A small CTC audio transcriber, trained from scratch.
Model: 5.22M parameters, waveform 16khz input, arch gmlp, layers 10, width 384.
Training: adamw at rate 0.0012, 10400 steps, batches of 128.
Data: trained on short made-up English sentences, spoken by a formant synthesiser in many voices, 26041 training examples, 51.1 epochs.
Rows from block 3 of a small CTC audio transcriber, named by matrix and row number. Rows with one number belong to one neuron. Each number is 500 + 25 x the weight over its row's rms, rounded and kept within 0 to 999. All counts start at 0. Numbers have three digits each.
After each neuron's rows are labels from the 100 clips, of 14976, where the neuron reaches its largest size: "lies over" is the class under the peak. Only what is clearly more common there than usual is listed. The data: short made-up English sentences, spoken by a formant synthesiser in many voices. In brackets: how many of the 100.
# u: gMLP up (value half) (model.blocks.3.mixer.u.weight, 384x384), inputs 231-307
# v: gMLP up (gate half) (model.blocks.3.mixer.v.weight, 384x384), inputs 231-307
# out: gMLP down (model.blocks.3.mixer.out.weight, 384x384, transposed), outputs 231-307

u.148:471495450465500502522454519498517519483504493539496480488510423441530487500495553455498517489487522485539514515484506467480502499474515539444516541524531499502512540507514541481508515489486489494485456505534525514518453489471505505
v.148:481488506527482501530491492494501520486488485493496532477487548533476502558509518480523509521536537517538487513488507495528469485448549515523583500460511535470518488535498494499497550499520528529486464525486467521497455500506510493
out.148:504540504492515477564515541500519507518507488530510517506472556495521464499517513478562504488501486514478480512478470519479515534504467500479479530434504445500520502478516439494466535514477508533457501501462471513485520473519510502
lies over: /oʊ/ (31)

u.244:467464496489494520471515503480505518478442481526460502499505513506477573532543504520476467531493505480536504485477531471517484475489548505527537511486510481480515499495482528480503503480511496477488516469523481507541473479520497510
v.244:464497491540503481531445517532488491502438462516533469516504486490492484509495550484485451515544551503511476513476507471517526510478529496477531529527462504504477507465501536477490513506497526458487487485525543516509480488490509539
out.244:480528505543472560469488544482467451523467487516483471487497534515474508517506488470517504522500493505530508544509453517551505502539477504495477511483548506522453461504480461481414537489456498527539472485493480530520486492536502535
lies over: /ɝ/ (42); /oʊ/ (35)

u.115:535514516482466538532505456524528514519512460521502525499498493465492477516540504504501566490498499493498522555495500503501512527495536507493494505487533481529536523482528511511485477522553505548508477518491522504494499520510499513
v.115:488474506514476483487514483492506515496505483561496505526520513465513522526479503504485552496515488471510504514509486497496487510491495529507504519464544505466511558481530517494455477524515534520502522538511503503527515500498534482
out.115:483511551517519506460469476483440487447504531492482496539535521523513486494506502503503486511549534518492556473508476511514489538487473516519503508475493529463443541506505522476491506497554471482515471475497483500495490502495561509
lies over: /æ/ (92)

u.276:474522451463520489463492494501455490506537510527490524520466463498507532510485483518482500538444528457529509532446498492520495494511494532481534508503528475508523514499517504491525513471506500511466494499488522495488507518511462480
v.276:528510503470575511503506511492514511475488493520500476530527515470474472494508489522476473478518528496461491473528537489511494489501465466482523508499518504538524483490577493490490516484479439493444518479536449498463562451487508496
out.276:550520472488499457522518485494507490454509497521549533486502512543505478493505532506466480486513466519493469486508540502505474484478500512515534512490534500490534481502515537484507528502462529483468530536538498476508572488535484516
lies over: /i/ (95)

u.293:501489533490496482574477472534512532518484475494472535521522484518487483463540496518472529484476522511473491519526512499490486532527510506467484520441475497524513492490529513504466470531496501499495508501515512488466525438523490476
v.293:500499513486480494508478463532478558520478482499502544522515507495509505474531495499488520469502541492525520525499498483458515508491504479487532531494501499522523531467516463498501493515563506531508496523499522459482533512568523496
out.293:519493460511512533497504485469494454523491508524540501472480486535520532502476523472496488507504476465479498506529502486487543537523511530529468492513509505498486469529444454493550524510449477451476521517517526487527510484502502524
lies over: /ɪ/ (97)

u.127:516485509538531537486502502517512528514510530475471501514485542519509477478501463463496500510488501508505526484494510481539437508537473480520506492502479490492486463499490516494470514513469500472474501467474498496495545497508466503
v.127:498475484533478482515515490516538499510423472537528479489526492465473511467522495542473472494520536510533484519468471456482526481507496495552483517538427505505501513499473529470530490515506521485519518478528523511474483460497496523
out.127:510540468499467517475520535521498516476467530512498498481468501493495534481466492505480501499521496491538497494520476515474471504548515527516502540520516488524481528547469496478477473544494479538502481488537536561515488491502536509
lies over: /ɝ/ (55)

u.7:519487513481505490529498449488508515470460511506510502483504538516523528492535504482483518500489519481486477489484515537497492479499493489512513507425493532523536536519503521506507526489507514490517496500495539459488507511561483483
v.7:498489512482478510529486476493468509502513530514486506526502507486480495514541492490481514479491496481502505535491508503470532472509525477511515548466517508518546487486526499544501511472524470498471468489497517484453554472529472510
out.7:511529487496495493534522497485489466444545508476540528489482476532531532483523537469504492521491494489519478478484495500521559505518521494527496458519524541513479502536475478505548464485536496501521507484560480524530483536486489562
lies over: silence (100)

u.286:499490510490477500503497464530511491511521477502497542476544498538499495497532496494468497503506519493498498535476512465486503499507532482457530532501484494537529501490513512499478513515530513482515482507506524479453522488524478482
v.286:487483501517468532522483448507535515518480497493479484506540479510479535520494491485500521474505507487523508526502488494558499501502494482501480520518473514478510522474514455508466521589513493479496508504522516475458488487477511505
out.286:496489502527514527495573501471521471500466503547522496496492495488516518480539519512507532510513492467478496488479486493497534527475511536488481509482521535465496539509486492543517507502523515482531512475520531541503460502489495577
lies over: /l/ (68)

u.246:522487499484460546450469508500513485537551522502462514505509427540510503514510472523502551497486491481509519473491507482471512504507491550504480509480526481474501479486493510490530504442485477493519510543464447491485523482506433477
v.246:453518506478511529481471529513482515515501481500473485521496483474517529470462498506518508521472513495518581536483463474501508495506474528434491531484516492463490504531489469475479533526488450502502446527495485526497491531509499481
out.246:427501479533505487471551505470473503461506486513506456477506505494481479526518443508495512516497488489493501507480519497519507471512476474483529510520505485536549479508487463508517541512496464480482519506526535495484511517515510530
lies over: /i/ (29)

u.78:493488518517496478522514497536471489496513500531489500497577514536470451493515445478560523444508498485500529466510472486490475473531518473504475511500475519522496482512494507516465541546480499507515523509481493481471520485494516488
v.78:469461491519539496506547522537469484500487493503496484498487503471467508515462459499462438542489497515524489495478519476497513507502521512505495486546466502490461482462515520501503485559510467488502518505506485494497463479452525476
out.78:478503515543480496479534461496465535540457500507508483489508479471510487498517464501525488457486511480507500469464527518484523462485524510454474521487508547495478526508505513498518512560505519483480449513477516539513552498423467531
lies over: /æ/ (25)

u.22:483471531516547481552532467516457527457495457528505510534527527524488524488517491506516509474493506485552462476461514510477501485536504477524517511496441565474490542466514510512478514516524511484489517470496525482504492521515523497
v.22:448470514474491479559503471488522495481488453485483547495567498535495490521507513506480529428540502539521481501503542492477515494480541491490542513496511512514543527506511505488508505550490513495502485536529546514463479461514551483
out.22:473499524485514524511502505539507469468487516481522522486513480500492499488492577503495543482561517515507562458509510493502499557471527510508518491531507538436509545500526509488523482521554518509524498492558522512484473482473550525
lies over: /oʊ/ (96)

u.273:493513496469461520498531470529447490487517514504504493535528468482493521538494509539500523480495496463529491487501511493461501476537526442492528496501541572511519501472550527557500480519498456504515483518491534463499517498488478487
v.273:466491487516506525487537520501470518501510551552493477503520474479468483531482440509527505527546540479545525527525517520520501466473478516517525529490499501494451513529522529510467530511520507483522515491508473497430498509460470514
out.273:488491473489465505508495501509464536489533521528515502508504547502510489529497494475524505507497467478539535481493487500532491512502467498544481494447479529523490534528540487507499494497465523535509506553504464478481500536507479485
lies over: /ɑ/ (52); /ɔ/ (41)

u.33:497485512495542517501511507529434521491514485470541485531511526513482534515497476539518508486495492484485565476482512505468489448584505499505489509458506557519478512524504544493478519554525497478481480503488496496504493498482497475
v.33:470480533487480534466518508463507512522505514491474533494518502521507546502495487514497517496489491481502507514514464504460489515486467484514525515481514520481536522465467530494521456484550500498524490526471526441493517489547514460
out.33:491529494505439503502517508509523498552496477529508503440481522500524465545454485444500518489486490468458483479490500507512515488506499479509504495504505519518510509507528436491525472515500491494508480503531521491496500524490461509
lies over: /oʊ/ (32)

u.278:530474522471495472530503491510534513522529436497485526481536515507478520507534490507536491488445484546521467526495530479461471499516535524516501512477474464486496520419479515466481531510481478527497544492502532463469533507508500447
v.278:497485480483499504511482483489479541487521529513498532518530484511526506547526479519517498464509528502470479472472541563482500475483535454530547540447536511480483509473520494509485528491484504498498475472510512462494516472484498545
out.278:472457539496497480475493458512492499509496492506504526474474488514547500543488471492496527531482507510485526496518507499464523484442539547513474458514505540512520521495479511482514497493529491503518463516514501506542510514494489476
lies over: /u/ (70)

u.107:568503524467492481510534465482488533482536502536469530496605525502499488514503481506547504429520480535539494485541492498496477510518485472488484496484504504478531535510522514545478496552509504477517527532469477516503536490493532500
v.107:515542487497492507493500497479503547508475523549535480483484514495502480515498504555503503473557535498493547500458508521512502478485444527534522553506511494448516530507504512487508544518508520477484543489529485492466471485494517525
out.107:526496482501484517469461500506488472468508555464489501499497508480538500490494517485474479551510487500468524482497518525494524533458513547485478431498517516466505511512516476493533519490443484485550456488530504527561511501484439527
lies over: /æ/ (56)

u.10:535528508482482471510510494505495507524524481481500527538513504501535507509548496529525517494469495491491507475501528536441484513507533486500559504452519488530516520485512542522454481488513480540507502523487512500503533522509499471
v.10:453497511478492453483496471483507478477471487548514527492547465542493534533509517516467521473504507484501500482484523464492510497490505477491494500483487494506556534451497526499521504509523516468517533524507516496500528476535557501
out.10:452503504493534503530492460479521472498503471509509471507495466481535494506499501505508499508513481532517491478534485495503502534477526488525506485514494525463484558506499476486495506489503471489529490489498523526537499482473519467
lies over: /ɑ/ (95)

u.281:491528515477541476484489536468494500481502507453521528520455532485535505476503540488519488514480501497462506463510451532512481518493491505513523451476493499477462514514472510494527473513507527555485465486518460509525465549528499501
v.281:457494489483487502497515493552532498514479496481442525471510475486453510554506491526446506522471486516488513532510505487493497483504520477479532535475536460544546514484515500506518474488506477500529517517483538486500530456489499453
out.281:500482471472493497495519506495510515528529498506509471519473480542470517511482512501462533523496475454538489506486503484514532489555542513471473494564552528530514459505507520523477495509476510501512501547486513501493523479523491480
lies over: silence (95)

u.329:536523489485486534501516503529429511482540480530530538501525472502545472489509477563535548464491570491503518494467478522480545480562480521492489516487484515511470514512487493543486531523526492500524486481509479505480479525495465501
v.329:523526504491494506527502489478500551470533497484507541474482501532511534519540502507512537438494486507457526477519509544507500499486477492509541489436515548540524519530503483518524501487537523516513512539488509514505539523528509482
out.329:544534501513516470435526507469565441504508481497479504543519543518495511482500526541502482472460513487521488485540497485509508473499550514461509465522518468496505530521522499480491509518475502485472532495493458489528472529510517482
lies over: /ɑ/ (30)

u.105:523503535464501481463452486480513485483552560466462510485514487557511492497482504475495508469518495513484493461525499516521438530466470520528480468511528486456485492514479535476510455507468515486520518536460487499534481488518535471
v.105:475522516483507474469462482515500490503509508509482475525511466451527505472479498505515515521460507507501484487480521483501493492504483511452499509501501428490514493514531470477510538487467456516452520454508514494516512501491514492
out.105:518498485500545476498505514457473439512485487544568417486498535495483507523524534490531525523485423500513452551502543493501517482495540458513515484491494451520494509482527487508472504494486506524435513452514498487524463530549524504
lies over: silence (90)

u.375:479496489522492545485539498510513482506483502569485495489504487489501469541485504500501519515528466477512516506491546468505502471458541541504511500507535489505508508517540555489511509507483537499503525558493482521520494517472493517
v.375:501492503539457509491501510494478488491494501548527464539484552504476471485459493517493527480514486487491501517477515504483500471524469486527481520493521530483530507522511525512495518503520563477497493551502516513503497523504499524
out.375:522537504486469550455438509483481481484502523493480471508482517498495459483479515469525541488456519476514486484509488533546495531530443488506485547474496494468510541525524486523513496529509462503452445503475508507493484505537505497
lies over: /æ/ (47)

u.180:512481527511518486534492460525499495458490475508499517556536502497503518469493541543495517463520523553471493494515490486484485520503513486456504493493484533496509525509528524496450520491522511520505518509467518507495532496496548498
v.180:503467498517476505471455500514517542507474508507506450480522519511459457507545453528501474495516523502539489468492479472460512494471506492529514529477451496492513526512499493491548516459491502463495520495514519506507510446487531528
out.180:493515490504473511465514551487555476521470490463495481455539482496490463473529497464477473498507523483544507505522504491511463518442533535466505491535485459510508478539517481473542485480488489470505478472490513499536482484449503489
lies over: /æ/ (33)

u.38:459511450454461466515488498504528460521467484559495480469520457507481498549521521480514482525516511474520513527496510463516559464472502509498536548530511491518512524508520506477532479481511478494493485517541476509472459511488476526
v.38:479517505495488490538481466495528521481491477476529552492496504541517500498534530478522544444509509492459478481519523525452519517470532475492566492426481533522549525511518467522532500495545521504521481506503517487502490525567513473
out.38:501535511487496534528525537460498517503483477459527537488518516516524516488519542497499499516520523516449452522483517542469528543470447457468490492473493462431508445507505442533490508527480504461510484495450510474490498470530510531
lies over: /ɹ/ (29)

u.331:508478499516513528516504507562463491516504516516460495529515467532458514485496475473493472510481526502529498511459494459467532471545490507502521539536483507514503465456491519472498515456524440499519512462479509468453515480514485495
v.331:523464496478522512529480490501478522486482503500469497536508505488486503453546475516486549475478531497511500538489492501487508478545504484448504539483504485533536536475520485542454514513555488504461495475506511508454564459497516491
out.331:501503535501455484554479465478526542461486464500455485537546544483522495488540503504516483459519454491533472468479539491532475479467514487499505446491492532479507509500519500520492472536507518471482472509491504505542502490446532526
lies over: /oʊ/ (35)

u.238:478509458470504491511487482499515487466492484472482513527516497523479587490533538489503487480511515462546495479510498463427512501486535508515533496518492492523488554474482497456512501499524484496496497507528567507512464476481554467
v.238:502517473444465485487508482530508466477516512477535539522516486489518530505527521501485567513476556474477525544497507514500503482536527459473543526482546479538514493484505509547474500491519508520521452526471515520496498538540486469
out.238:488526487516483501414492544453512497522537513503484480503465500479539499478497477486519509536503453512460484508545482476499539483510477517479514505473482481488506463508485463512516492503482492492518480463532490508517481542516475506
lies over: /ɹ/ (30); /n/ (27)

u.157:542505478484452517491484497491508497530519549499487513491495490496548472478554530492512508482483537480462507502498497510447526464468495489478523536500527493512539507506486511506515520480503502512525421465510523464496511495479464528
v.157:502491485508508467554491485538509524476461462478505521508518558544491478506516518506489514474521520509507488493442489499506530471480530467497547515431492520566538513527530501492527528500537515501504487520487547518467491498523482488
out.157:522529472502487507559546538522478502498483479499507508488472484519498470482505507451511483500484517514513470482495492499499525491530522506483512510491506472543485506548520484495505521518509501514475515493493511509487489543456470529
lies over: /i/ (99)

u.241:475488462496508459482536496472493482501466535490493516466478500502464556534477507516511466503497491521521509498524502480460476465510457524505515489530512502495492505520476547469551533536480503469509481534491516538477491508462500485
v.241:468501496502464522504553493515451485477513529522517501497521509497491509562527460505510519477487519473497492509508515514499474437530486466534502491497488506533478501509515482523498528554502512498534496508444474428484496487531500488
out.241:447498463477535483487506516488523535551524491508513483513493518478532478472465491463518497480534464484468465487488488489497550466489482483486513485473515478507523496454486494523538478504491502504515532512486485493515490535514497475
lies over: /ɹ/ (27)

u.1:465477550486497484491490514559499454528501470480504498515523498502501488515473477536480516513495491479493520486503531484461498514510536481449508498489533488520495501485514502474461486494504503487514476531511565507507518481497524504
v.1:453476522516558471495482498515474523475434456548493485531514500501458518535497498505485485522512503562483469475479527515499497486510497526486516526519492522505506461507530521472455554505531483485431467481481518484493475494482503532
out.1:515492492498516491563541489509473466507513474536553517494502502532519517506508520491514507537498480476485494485508523499484533477517506512530496462530505516482498485503472480495502506521479508524526510498488505519509481501490477546
lies over: /ɪ/ (25)

u.77:510509537449437463504503462531507456533524488469516487525483480457512507488500498550484529475514536509512482533471459510475510508514486463479494514514495465523506550480498477517453508544487508523522458512472536509449500518515483480
v.77:484477549463503454505447508498484457511488475466493484489495493479489549506494490546497521524475543531499510560521480534505499531505512476492515499498517494497479520485489475488417549506498496545485450513499511477481484493499502488
out.77:534511463503473466459496509492484490508497509499501498472444471502509531521469469458481509533492498498518508530483446472494493502564471541499468515525519501488467488536445493523512527471518460456471469473493533529485509506488500547
lies over: /ɑ/ (54); /aɪ/ (45)

u.62:489502532483467511542510450491534534508442478522493538488489487476489514499521493507491517459540535489503518522515514491521449484491512502510525526482471499465525546492535516521461496547535517525483540493519468486493489487519520497
v.62:467473472506467491538522509503527518516460485480470497486512484470497521497523485523512525477477497481521505503506511483496520496513496483511497514483497495511487537490491508477477504509503509520471521513531533512497485478495545504
out.62:485478495497488525469497547477491458538496505506498450480511479502506512502524482473531510521503468445543516515511528487511556497553493515516489509511529483536475507529489438471526491496469466484492485496534521525506504483504504519
lies over: /ɪ/ (26)

u.227:492553480472498498509464486493483510496554498513468505508468510475512472463515536438508519527482513482508482523464510495510488504473490481484537490508554489499520485525541495519521510470502485551483465493497503440480505492518467474
v.227:477491489491505477497432489508527529532501474480496482505509447474492487518508530469477469496501552510488471501453536500479488490456533513509531521522484482488515485479504508474481523485487510481468511479521527466510490487489499527
out.227:495499500504487536512527517504527487515491507495507532469546456506464523525544506469504457473462548538475495522520495528473480559411526467541534500490486506471499511437497459471490469505484501487527506480517497503505469495462514479
lies over: /i/ (53)

u.259:494527473484480503506518447517503523499499447533509469531488480518494558506507536496496478524463532468503483522447544484500520483501510533482558555526508504512532483486520496484497543494515475470472478478499535466494531535514497492
v.259:474452505495501477526469480529508511501459469507495487507497515496471482535488493491465470494541508557511480554465533489536469484456540530505539526480469489510500495506506537493491548509484528459469505490483529511451480516514520509
out.259:472495546517481531508538570472495477497493485530464487500522526472493474443511533512549461476530499511521509507476459489481515538522460493479472501472493550462458525477476439468456499544491513519532461502498444514516499466454548512
lies over: /u/ (72)

u.207:498511478514502548532509493477467534495510497525458491514510479502528474470585515490536492476448539463482503486480539522463526481488523494487553529456514520501513519489529474508508516469477484527499471475542502491497534475485491530
v.207:457456487496493500568495523546484519483481480526478501525521526526478455504500436473521505492522549509535477507464523512502496431496517495495521536473490507524497524516552502512517553520506516499463488529488502506438481489474476520
out.207:551521444493468501529503540530527530521497524511500492505499493500494513454498502444514490503483472464559516467541484520539472486535470503541496505517473471538508501573496469484510470463498513512512516543523489509513487511497489484
lies over: /i/ (98)

u.140:492499515489514482521479521527500511520467445478477495541533496509481490491532473525490492520487527495503508504485524495468537501535533523477512498495518498516486506465526504467461518529467479513473469533523513473513529493467516518
v.140:488485553506516459497472497513447488505493499505513530491514512574472503524470461485476488531491516534453522488499504535492500512510488498505526517491502527506523472478492519505498511506533473460504485527462488455494504478524502467
out.140:475466520523520449539480489481496514488486501533497502504544477485544476499479492508525496494484508523496503472514500515474514494489519498576461462510476524526480512484509497495516505505467523471506485501522501533560445486508483511
lies over: /ɪ/ (61); /u/ (33)

u.95:441464476494532534482518507508459543485475473524536496517509495523521557495490494498565479487506508472531528486452504513447541476492485536508519529489475561435480518466469528488507550475489543497488489534496467510470498521491488508
v.95:521500537537486510448508519463526528494491513545503449506464498469485473516513470517499487514515485479474557494506509511541490500579476495478495507485475508501500534510501464526522495476458496465479509502566474505544572499502512532
out.95:528517481526485528486468538516497525547497514502469493522492520480497467479491474481502462492447488490515456499479483523503510487498454489503501532518470481515500471545479488483527506484462475473525474516493520521500510473502475478
lies over: /oʊ/ (53)

u.320:516484514514477498511500490531484538512480513520455520537495514494503526534494488529496545500505522491541507496484502504486466478484489519533541555475554505496533502500518521511432516461504472533479501483480517476488508543552492501
v.320:521497545490504473513473505480491510480480549499522516517546471491488511520543504524515513481468514520472512490554512551483506513527514455512514519438509538509518550449518509527498487474539490514507488494482532420520512492518533479
out.320:483502487484538511507485476491525486506449470524498473495475512447514513529508526525506513522503427505494488554564448511506465525476488505482479524502527454525507505489476484478456522495468491520512486486506546520507491458447536494
lies over: /ɝ/ (51)

u.268:538497498504487473504458476479514489508464510475496489451506472514505481523477467482467533463499505517521523499470467527491509468496509496501454495525506516491499506471480497494477520535500558458459534445519518458462480483504520519
v.268:513505524538542498531506448519476512462458463482508490528503535461508481494505512527470481479475476517446458481524520545501510507516520475455488459487514499541513505488537478580442442526507505506475517506532516548520514505481531503
out.268:510517482542531514526495531508471521493532505457514523526490556477517533494506483523522480546497451506479541471514468526490477486562475462483489490547493521514473438504473537552489517471522504499537467526502463501508510512502475509
lies over: /l/ (32); /w/ (28)

u.372:475466524454461532550497509522521503520504499481477502502488477512489531505519489545496535509457507506501481515494528496464540496527492530485494552490559503512537500503472454483491509483476472509514465523510560466471519504505483480
v.372:483436497507509506470493518470483482481488533542459520473532519540496518560544486501485530533527532494513522503519510469501460461482535500517534529433491508461503506489510531506487467457492525497500511513471476481491541486531525514
out.372:510512539540478472519498514526555507534477452494538517498519499492499472508486484501491449536511519509443509501499487516531500528482506480522468462521509451500471487451532481474471520520509511480519526479448525525508500499461513522
lies over: /ɪ/ (71)

u.348:517525525515458515504504514524493547502480529493496480482483537564459488531485491548458468515505511530483469498499474479513469506545447512511482504468504530535529426543515498515514509463519449499477526491463513487508492522529530473
v.348:459509485485542513456497535504464494483447546519522496520515474535500528527520480525526495524507560480519539514511491509512481447493476527515551530488485498490462528484472512494485555451520509528507513501493491429483522483499491478
out.348:476550485499454525473517492485526538489511510489466521505470501485517526520484503496501501519505516464536503544529472521490525504454486537469523534511530487478464530503483487471549466493529503493546484523480523533462512497481492479
lies over: /ɝ/ (48)

u.255:466475501537512503531543512539493489503472471492536507530536555511453495525496472504512477475496505496471516516452500483501518472523495470524494498513465562482482497484460515489505528519513513480554550494506498524476473471512479526
v.255:481470501476524464498541490519496521522474467533510490505512495484480532515492459553517475502497509469522499530518526517471520471505483489486526538474517473468501545485540496484494516487510489473467515530493528513471527520501539460
out.255:476520484476486516472504498551462481480528525510536473483512501492520499477504461502502534476469521459528528474489521538552493520512493474502520508517507501514480540548514448538522499512525514509537446492507493505466464482537483478
lies over: /oʊ/ (42); /ɝ/ (25)

u.54:520507506511461503514501450513485528505517520464517530514519500521544509495585506534465519496470475485527513489495544476480501516511589524513534482466526516528498508477527523533474470486533498514504512518535502492515482513525491491
v.54:511485572477489475474499475497460505497532501464481501490518498502510453496513509522481519507483498490512484491477535492504494528514482462466509489489503479497538525469533478539510487499507482513513475516507493475518521478509520485
out.54:560515486547498521521526515466488468515533474524509482471504506468509494468487494483509504461493509505483522534497466482553491500539471489486527482502486475479481460495485455534473489505470477496500554476483499531483530492501502543
lies over: /ɑ/ (40)

u.170:510467510506501538518475506526493507498466481529450498527525529522468519525515506478507514480478495540539491520484470488488515465557481499524510542509494531496524479451490523503509520492512461496484486490496470459494505485510517534
v.170:489487502496509522503509514474470494487496500530464503501570498468521506452529476526501553453467523493491536528492489526503516499554512516462499528457507544498508524507490449560480523484528509502487517505523478474484552486556526527
out.170:502494530516458495535489469499549540482476450509480483502542510493495464522544487477519458491537474508526464488474544516521475505461510500496492466475515520460505518470507480477515495536521528467493484500486509512531501500429517535
lies over: /u/ (38); /oʊ/ (26)

u.113:459488465473470460512519493500495487511506494510509527505479515533495537507538508494542498486502491457531487470525521483464517514475511518539555487503498474512486561500491515454490505498521519484514511552515517510529516525483507452
v.113:545507506489476494481501498511474494518501517496533484515528472449509530536507510532529520502437497524502530524507482535489506495535486525497520536492472495510482512446520488520478541526523462492512459496426532487484522533522489507
out.113:546520509514505498471471518506491536501539520510480509509486458486506537467486509459530512515474470545507501505537475493486513479508436496454507521498478512484489506504472476525511525517516506494523458490472490503485497515525500517
lies over: /ɹ/ (28)

u.20:537497504463482503510491456510512483476489507476502553495559442490510546500508527487454544471477522515480493509511493514459504515505534488446500518502523501529531511452515529520485449501580477521514484501456521474515506480495509509
v.20:472518483510517461503492481515480441470470457508527505551532462486477484495498526489474475476549538504476488511474515467496542484489508487456537496540482495514479515468513521489502494506525525502496483493526513504507478479482513556
out.20:468532502488512475450498499434519502468510519495508519464514465522532502512540486489444496509484485504463503488464455494501494533488472512494503466467516519471473511484481469508552506484507455487516494494501521491539527490464514507
lies over: /ɑ/ (96)

u.282:494470490483474530538468487543503501511478474478480514479536486489470515545531503549502501472466521528500509491516482532461509532522515517503500531466475523535522499447540507493487536522516465533487486528522493435513541431509517466
v.282:498445537498496499507462505521475508496502486504507528488545500508490500489505481494492501520421498521514531507479524515467512511553505510511481523489482539548497497476523508545499529508534482515478494491520525474502542481540502523
out.282:552490505517515489514510472455521524501503483481477483468493480531486515515506470469488469481538524493459502487516503489498534480505487543500476455497516527480506494485469499491539493516502532490480515504509509488516538526490555554
lies over: /ɪ/ (81)

u.224:501518480513485504534477476501507519450499486491495492577498477508497517481482535504492504495469507511510500493454475514493548479523496493499501528500513515508526491443502493490476531487495482507476492483475528451513542516512495500
v.224:510475482503532467535486486443496526475455518461531471528524506502474480500507498505483472479538516529490511490476499499496503473508534519529524493504464534478490522468471515502492498500505474487472515445523499464494481502522543550
out.224:498506521525534516491529492454510512516503477486492524515494520548494502539474466491534469510505539523477506493516457479519492513519456493498480508480531536475483482468441476490460510520512514479504516491453498492477504513477523509
lies over: /u/ (52)

u.124:496468520471455505478512482539482502519508507505504537531496503497485557495541500544529510510439498484508493523513558500462481465527549531522532508449485495504489526486503484503464508460495503521491479504451532507481539535553496481
v.124:460471508508492507491501506504469543477508506494521509479477486538488476542528448530507526521497529483491507510484530543547484477502493476506522535460492560492504548515502476540498497495542536501475490472543469487463508506543502504
out.124:512511480540498467468538504491504498498488493505513509500514501456578468458475497530523495486466438489472515472505477493469572503511500500474473484527534487516499487554489463496524522529492463473525470497508519520548520464466507501
lies over: /oʊ/ (31); /ɔɪ/ (28)

u.287:504513489480555484506493503500486502470491467466534516470515467492505500559508494522508506507480561542477547509494454500497479492474507539476516503495478538487488501483477521515478547529518512531448476453453497508483517482503503534
v.287:487477504494564479489508465491469524495516493518478522516511513496503492525517537491512485527473475532523494524486518506482488537537530542490490507533469509477485506426478488481463494462487458489487494465497508476514551496491511502
out.287:482492489463464552472497499508491479476497489501494480492504500495493504501533476492511478462465464456535493531492499509508523507504534525473510470495482537542476573486481469511483504495500518557498465525556497484539486512459485479
lies over: /l/ (27)

u.379:561501489493497508494515471517481491493528479513541535477536489525503505507500483512472518508514517501496534538491512495507515495531492506502509513496563522540518481511544506506477529532508513495525500516498538490467485530513454539
v.379:513518513512501480560511490494509532478527497472534548461484513564512516522542504486514536483507499504466492493484498553507507511485501467534544484420501545532520541520504493512544483468547537520533518513498508504508503519548489468
out.379:583518524524520447438511510463524453495529490468516550527523548528479508485489519513519478487467550485507523490518504464508517496532542482481498496549515483486481515530500504486443475509531478469471492497495490497504479497538500516
lies over: /ɑ/ (37); /æ/ (34)